Rows from block 3 of a small image classifier, named by matrix and row number. Rows with one number belong to one neuron. Each number is 50 + 10 x the weight over its row's rms, rounded and kept within 0 to 99. All counts start at 0.
After each neuron's rows are labels from the 100 images, of 14976, where the neuron reaches its largest size: "responds to" is what is common among them. Only what is clearly more common there than usual is listed. The data: gratings and oriented noise at many angles and scales.
# gate: MLP gate (model.blocks.3.mlp.gate.weight, 768x256), inputs 64-127
# fc1: MLP up (model.blocks.3.mlp.fc1.weight, 768x256), inputs 64-127
# fc2: MLP down (model.blocks.3.mlp.fc2.weight, 256x768, transposed), outputs 64-127

gate.59:51 70 60 58 57 43 39 61 35 53 54 43 38 52 45 70 57 50 38 56 49 48 45 41 60 73 37 40 46 65 53 40 54 59 39 44 35 50 44 44 48 39 53 72 51 44 57 38 46 48 56 60 58 63 45 38 52 45 48 39 43 60 61 37
fc1.59:61 36 50 52 29 49 53 43 66 56 40 53 55 61 61 42 43 50 50 46 48 53 57 68 58 35 49 39 49 49 37 62 41 38 54 50 49 36 57 52 63 67 45 32 27 64 49 56 61 45 60 46 58 43 52 64 46 54 48 59 56 43 43 55
fc2.59:51 57 40 59 43 39 35 57 37 55 43 45 54 46 52 40 54 45 46 64 51 50 47 30 57 52 53 32 45 50 51 25 60 48 55 50 48 41 47 57 59 47 32 60 41 55 49 31 39 31 55 53 56 56 29 42 58 56 39 47 41 50 38 36
responds to: noisy; low contrast; windowed patch

gate.34:32 50 52 57 49 57 49 58 49 46 68 50 63 21 72 40 49 38 43 49 47 56 43 38 38 32 59 62 56 73 53 61 44 59 57 41 45 57 54 49 52 35 47 34 58 52 59 48 60 60 58 49 38 44 35 56 47 44 50 54 57 44 57 63
fc1.34:51 55 61 62 40 55 37 36 57 41 34 55 33 38 74 60 44 58 68 42 54 63 71 42 44 66 57 48 33 37 53 56 45 63 49 58 25 40 41 55 63 46 60 51 57 47 48 47 45 33 65 39 55 45 51 47 52 56 52 62 47 46 58 63
fc2.34:51 44 47 51 48 58 44 43 47 57 49 26 49 44 43 54 57 48 46 67 54 44 52 47 66 36 39 52 54 49 65 49 66 24 58 46 50 69 57 42 51 60 55 33 39 53 60 44 62 51 31 40 58 46 36 41 65 44 57 49 51 53 42 34
responds to: filtered noise; very fine

gate.255:39 51 52 68 64 52 43 48 55 57 60 39 51 56 41 36 65 54 56 63 58 46 58 53 67 63 62 31 61 60 72 49 61 54 62 56 46 69 51 49 36 41 65 64 64 40 49 35 39 49 50 52 39 40 62 55 49 65 30 43 58 45 28 53
fc1.255:60 43 38 69 62 70 52 46 36 37 50 69 41 55 58 50 56 53 60 43 55 51 55 52 65 52 55 60 64 54 42 46 69 30 58 44 46 39 38 52 47 37 52 53 57 48 37 56 42 48 66 56 49 52 57 48 61 66 43 34 29 55 37 40
fc2.255:50 41 58 39 30 66 57 55 47 48 36 51 48 55 73 44 50 44 47 39 41 49 68 39 48 53 54 51 53 45 51 33 66 44 56 46 56 60 48 55 43 59 38 49 55 38 61 59 50 52 37 68 47 56 41 58 32 72 39 59 44 48 71 66
responds to: coloured; dashes; kind: filtered noise

gate.538:59 48 71 47 49 40 48 54 50 46 42 50 60 59 44 52 62 66 35 35 39 47 59 50 39 47 37 44 55 39 38 58 57 43 63 53 37 59 38 37 42 51 45 62 57 54 38 22 46 51 53 31 49 48 64 57 47 63 58 47 67 51 47 59
fc1.538:44 49 38 52 62 50 57 57 27 52 31 46 49 47 56 57 41 50 58 52 46 40 59 60 59 46 53 45 60 54 71 53 52 58 67 49 47 44 49 40 50 68 29 61 40 55 49 34 38 44 51 45 39 59 63 38 67 41 60 43 49 62 66 72
fc2.538:51 57 42 47 58 53 54 57 46 38 57 32 61 48 45 56 59 36 44 43 34 41 53 53 47 56 45 47 51 60 40 43 46 70 59 69 53 55 48 58 48 61 50 32 32 64 48 47 68 67 37 52 57 49 61 43 43 54 71 54 68 44 55 42
responds to: windowed patch; very fine

gate.575:32 54 65 69 35 49 68 49 59 49 42 54 30 47 63 73 39 46 49 47 60 49 55 50 60 60 54 44 55 61 61 59 64 65 39 72 54 60 41 61 42 52 52 57 70 58 56 43 43 48 50 31 56 54 47 32 43 32 57 63 55 32 43 52
fc1.575:54 39 52 43 63 65 44 59 23 54 52 48 44 60 50 48 48 46 34 52 53 39 37 45 36 53 46 61 57 53 64 53 73 41 48 26 45 55 52 64 56 40 63 33 41 62 34 53 59 48 38 55 60 58 39 39 63 60 33 42 76 30 27 47
fc2.575:49 62 58 48 55 61 26 42 50 60 30 55 37 50 52 51 34 47 54 53 64 50 39 63 39 46 36 43 34 40 57 70 42 62 53 59 50 70 60 50 49 53 40 40 53 50 62 44 59 39 56 33 66 54 43 52 52 35 41 52 42 44 39 42
responds to: dashes; coloured; low contrast

gate.104:35 57 54 50 41 58 57 43 61 48 60 52 65 46 36 65 31 45 42 55 39 48 37 45 59 59 51 59 46 39 56 50 55 39 64 27 39 26 40 47 74 55 59 39 54 56 51 42 36 46 59 41 52 47 35 57 61 40 62 41 68 51 27 60
fc1.104:58 35 49 57 55 43 56 42 43 49 46 55 30 53 69 34 64 41 63 47 56 54 50 50 42 43 42 45 58 56 42 45 53 60 41 61 53 68 55 46 28 56 50 41 51 51 46 56 62 59 41 66 49 51 57 45 39 54 39 54 31 49 65 39
fc2.104:41 43 49 38 54 44 65 39 53 53 36 67 41 53 50 41 40 48 51 58 37 33 43 55 45 40 43 53 70 38 61 64 62 52 54 51 44 33 23 53 76 53 60 60 67 50 47 45 59 48 57 44 35 52 53 45 60 49 57 44 41 42 51 42
responds to: square grating; very fine

gate.107:58 56 44 58 61 55 62 39 40 35 64 48 51 38 46 61 40 42 57 48 58 56 38 50 59 57 44 53 52 56 32 55 61 47 48 44 34 44 41 50 49 45 43 51 42 45 36 61 26 46 65 31 46 48 58 50 56 46 58 37 37 38 50 21
fc1.107:42 54 62 45 50 49 41 52 62 63 43 62 49 27 41 57 53 63 48 53 56 45 38 50 56 41 49 45 48 47 62 54 53 76 52 51 38 46 53 29 43 38 44 45 45 51 64 53 68 63 43 55 51 53 52 58 45 39 47 52 31 47 38 62
fc2.107:45 37 36 42 48 42 61 67 55 44 43 52 49 50 64 77 40 51 46 82 51 24 47 37 60 62 50 38 65 47 59 54 46 41 51 49 35 49 52 47 27 37 52 51 48 47 59 57 29 48 54 62 47 47 40 54 57 48 47 34 72 39 54 75
responds to: coloured; dashes; low contrast

gate.327:50 36 63 43 53 41 66 47 46 50 51 53 53 40 52 39 59 40 47 32 43 49 48 39 47 48 68 41 62 51 68 52 44 46 42 41 37 25 54 51 50 57 39 60 50 35 40 49 41 47 65 45 54 55 25 39 65 40 43 63 59 56 33 56
fc1.327:45 53 53 53 66 76 34 71 54 38 47 51 41 53 48 68 29 47 26 49 52 39 57 56 39 28 31 39 55 50 63 44 37 53 58 54 41 64 45 40 62 27 54 47 37 48 45 46 55 45 44 63 49 58 52 47 33 53 49 60 57 48 49 54
fc2.327:49 38 47 66 55 32 52 40 64 71 42 56 60 45 57 56 54 38 75 47 40 37 62 43 64 46 66 72 75 49 56 68 47 51 37 47 50 59 37 74 52 45 50 42 54 50 50 51 60 34 47 36 50 57 55 37 52 42 58 54 45 57 63 31
responds to: square grating; fine

gate.259:49 36 35 57 57 61 64 49 57 53 56 41 63 45 20 41 33 49 47 44 60 45 65 56 50 46 47 65 53 63 40 46 43 59 47 40 60 47 54 36 47 48 39 44 43 64 24 45 50 39 42 58 63 51 65 53 38 51 41 50 50 58 17 45
fc1.259:36 36 53 46 42 47 41 34 51 41 59 65 45 45 72 38 70 51 63 42 49 59 32 40 51 48 61 50 52 20 57 47 54 38 45 48 42 59 35 57 51 48 70 60 52 42 54 44 43 54 53 33 44 50 29 41 53 54 40 51 58 41 63 48
fc2.259:56 41 53 46 43 53 58 56 65 61 41 44 64 65 61 47 23 44 31 52 46 69 58 49 31 47 59 54 48 58 53 50 51 36 30 61 53 41 48 56 52 51 44 54 50 67 64 40 48 57 49 50 41 55 48 47 48 46 58 57 59 55 50 50
responds to: noisy; filtered noise

gate.61:42 66 54 56 47 58 47 73 46 52 33 48 59 48 64 44 51 48 42 37 60 47 40 47 35 77 52 65 36 46 31 62 41 67 41 46 44 47 53 45 41 49 53 67 53 42 61 53 64 44 31 43 48 37 40 53 47 39 49 41 57 51 44 40
fc1.61:47 70 43 57 40 48 51 75 56 43 41 51 51 44 78 42 37 58 43 49 57 59 56 53 41 60 53 73 49 62 37 43 41 66 50 74 60 55 57 52 35 47 42 61 47 52 70 44 52 36 33 44 47 40 39 46 35 43 51 41 61 33 43 60
fc2.61:46 46 39 46 38 65 60 28 55 44 57 38 54 30 48 51 62 48 49 50 60 38 55 51 40 59 62 30 49 49 46 61 26 59 56 28 41 68 49 56 65 28 67 53 33 47 48 45 64 51 46 33 47 36 48 45 31 40 53 58 54 54 56 58
responds to: windowed patch; coloured

gate.210:34 48 47 50 61 58 49 39 31 69 56 39 32 50 58 48 46 52 57 48 34 53 56 52 33 40 48 52 48 37 49 45 38 36 38 59 51 50 54 63 52 56 47 64 52 44 52 48 49 52 50 32 50 44 49 53 41 41 63 52 37 50 40 43
fc1.210:62 60 43 61 41 54 42 60 50 21 63 47 73 31 45 45 37 48 67 41 44 51 30 57 45 57 48 51 56 56 53 63 63 33 60 55 45 64 65 61 50 37 50 56 50 57 59 65 65 50 31 54 47 63 57 51 57 46 16 38 33 52 47 67
fc2.210:50 63 58 57 45 42 46 56 49 50 50 27 49 57 38 29 44 64 36 51 59 69 43 42 59 61 57 59 27 42 65 43 55 53 59 58 61 48 35 49 51 44 62 49 52 39 45 52 36 48 49 49 30 33 40 57 30 52 45 54 49 34 55 37
responds to: filtered noise; very coarse

gate.56:43 63 50 33 48 56 52 58 66 52 59 47 48 45 42 57 54 43 45 49 40 57 53 50 37 52 69 44 57 52 46 69 43 60 21 61 36 55 39 61 42 57 50 51 56 46 57 53 42 64 55 41 63 41 62 60 53 36 34 51 54 60 41 24
fc1.56:34 50 60 67 49 55 20 49 33 50 43 40 47 54 53 43 42 51 64 60 61 70 54 52 60 52 23 70 50 34 47 36 47 28 63 49 57 38 51 47 53 52 49 46 45 52 51 51 44 43 54 56 38 51 49 58 56 42 65 36 53 39 53 62
fc2.56:46 31 51 34 34 48 34 54 44 42 37 36 55 40 52 58 47 30 43 64 55 54 51 50 57 54 49 49 42 48 52 62 53 45 51 39 42 39 43 52 73 42 54 68 44 45 52 46 42 39 58 51 59 49 56 50 43 55 46 44 46 58 49 55
responds to: coloured; very coarse; kind: filtered noise

gate.437:28 44 59 28 58 54 40 46 50 67 53 65 55 53 55 33 54 68 57 54 66 51 37 30 43 33 51 49 41 68 54 57 55 23 36 53 44 39 25 46 56 42 47 41 54 40 54 41 59 61 42 54 38 38 78 38 61 55 48 44 45 52 54 38
fc1.437:42 40 58 45 54 50 43 45 53 57 44 72 43 36 53 41 66 78 58 46 56 44 37 42 44 43 38 61 57 66 55 51 64 47 31 52 55 31 45 41 55 25 48 51 47 43 43 54 51 42 50 53 50 42 62 56 57 52 51 45 35 56 56 43
fc2.437:32 52 47 49 58 46 25 34 54 52 27 58 57 41 53 64 64 37 45 63 62 52 53 45 41 60 50 47 41 56 46 59 34 72 48 53 49 40 55 59 42 60 42 37 52 53 43 68 53 49 46 52 57 42 55 59 46 42 61 42 68 39 61 63
responds to: coloured; sine grating; angle: stripes at 90 degrees

gate.17:67 58 61 55 67 53 71 50 65 50 57 53 45 70 44 68 48 54 38 43 45 42 62 69 50 52 48 28 59 44 26 41 59 36 36 59 47 47 49 58 34 62 47 43 49 54 54 37 43 55 56 62 48 42 35 63 43 49 35 60 58 47 38 34
fc1.17:73 54 56 40 76 48 69 39 44 63 46 53 46 67 44 48 43 50 49 48 45 51 56 65 65 46 42 38 48 54 33 45 38 49 51 55 49 56 50 56 49 47 58 42 37 58 48 55 41 62 66 55 42 48 38 66 40 55 40 52 61 51 55 42
fc2.17:47 36 47 53 46 52 27 56 36 53 62 70 55 40 60 50 56 56 52 59 37 44 42 44 43 48 40 41 57 48 59 53 61 37 54 37 55 60 46 50 65 39 53 62 26 53 51 38 43 38 35 46 50 53 49 48 41 44 48 53 60 47 49 60
responds to: dashes; coloured

gate.157:62 42 34 56 41 54 38 55 59 50 46 28 47 47 60 64 66 49 56 39 37 40 38 63 43 60 65 52 49 29 44 46 68 44 55 57 48 34 65 30 40 38 51 45 41 69 62 53 42 52 45 55 36 56 49 56 41 42 31 42 77 53 54 50
fc1.157:58 38 30 57 39 49 47 57 53 43 47 38 46 52 59 59 67 38 50 46 40 55 47 57 45 53 53 54 49 34 56 48 67 51 47 57 52 36 62 30 37 40 55 52 48 66 50 49 49 48 41 58 33 67 48 43 36 46 33 41 77 64 52 50
fc2.157:42 60 60 35 47 51 55 53 50 25 36 64 74 66 33 27 45 45 42 42 37 45 50 57 47 43 42 56 53 70 47 71 45 40 45 46 53 49 42 61 47 37 57 52 37 37 59 55 49 46 49 54 59 50 56 45 39 74 40 50 64 39 45 36
responds to: coloured; dashes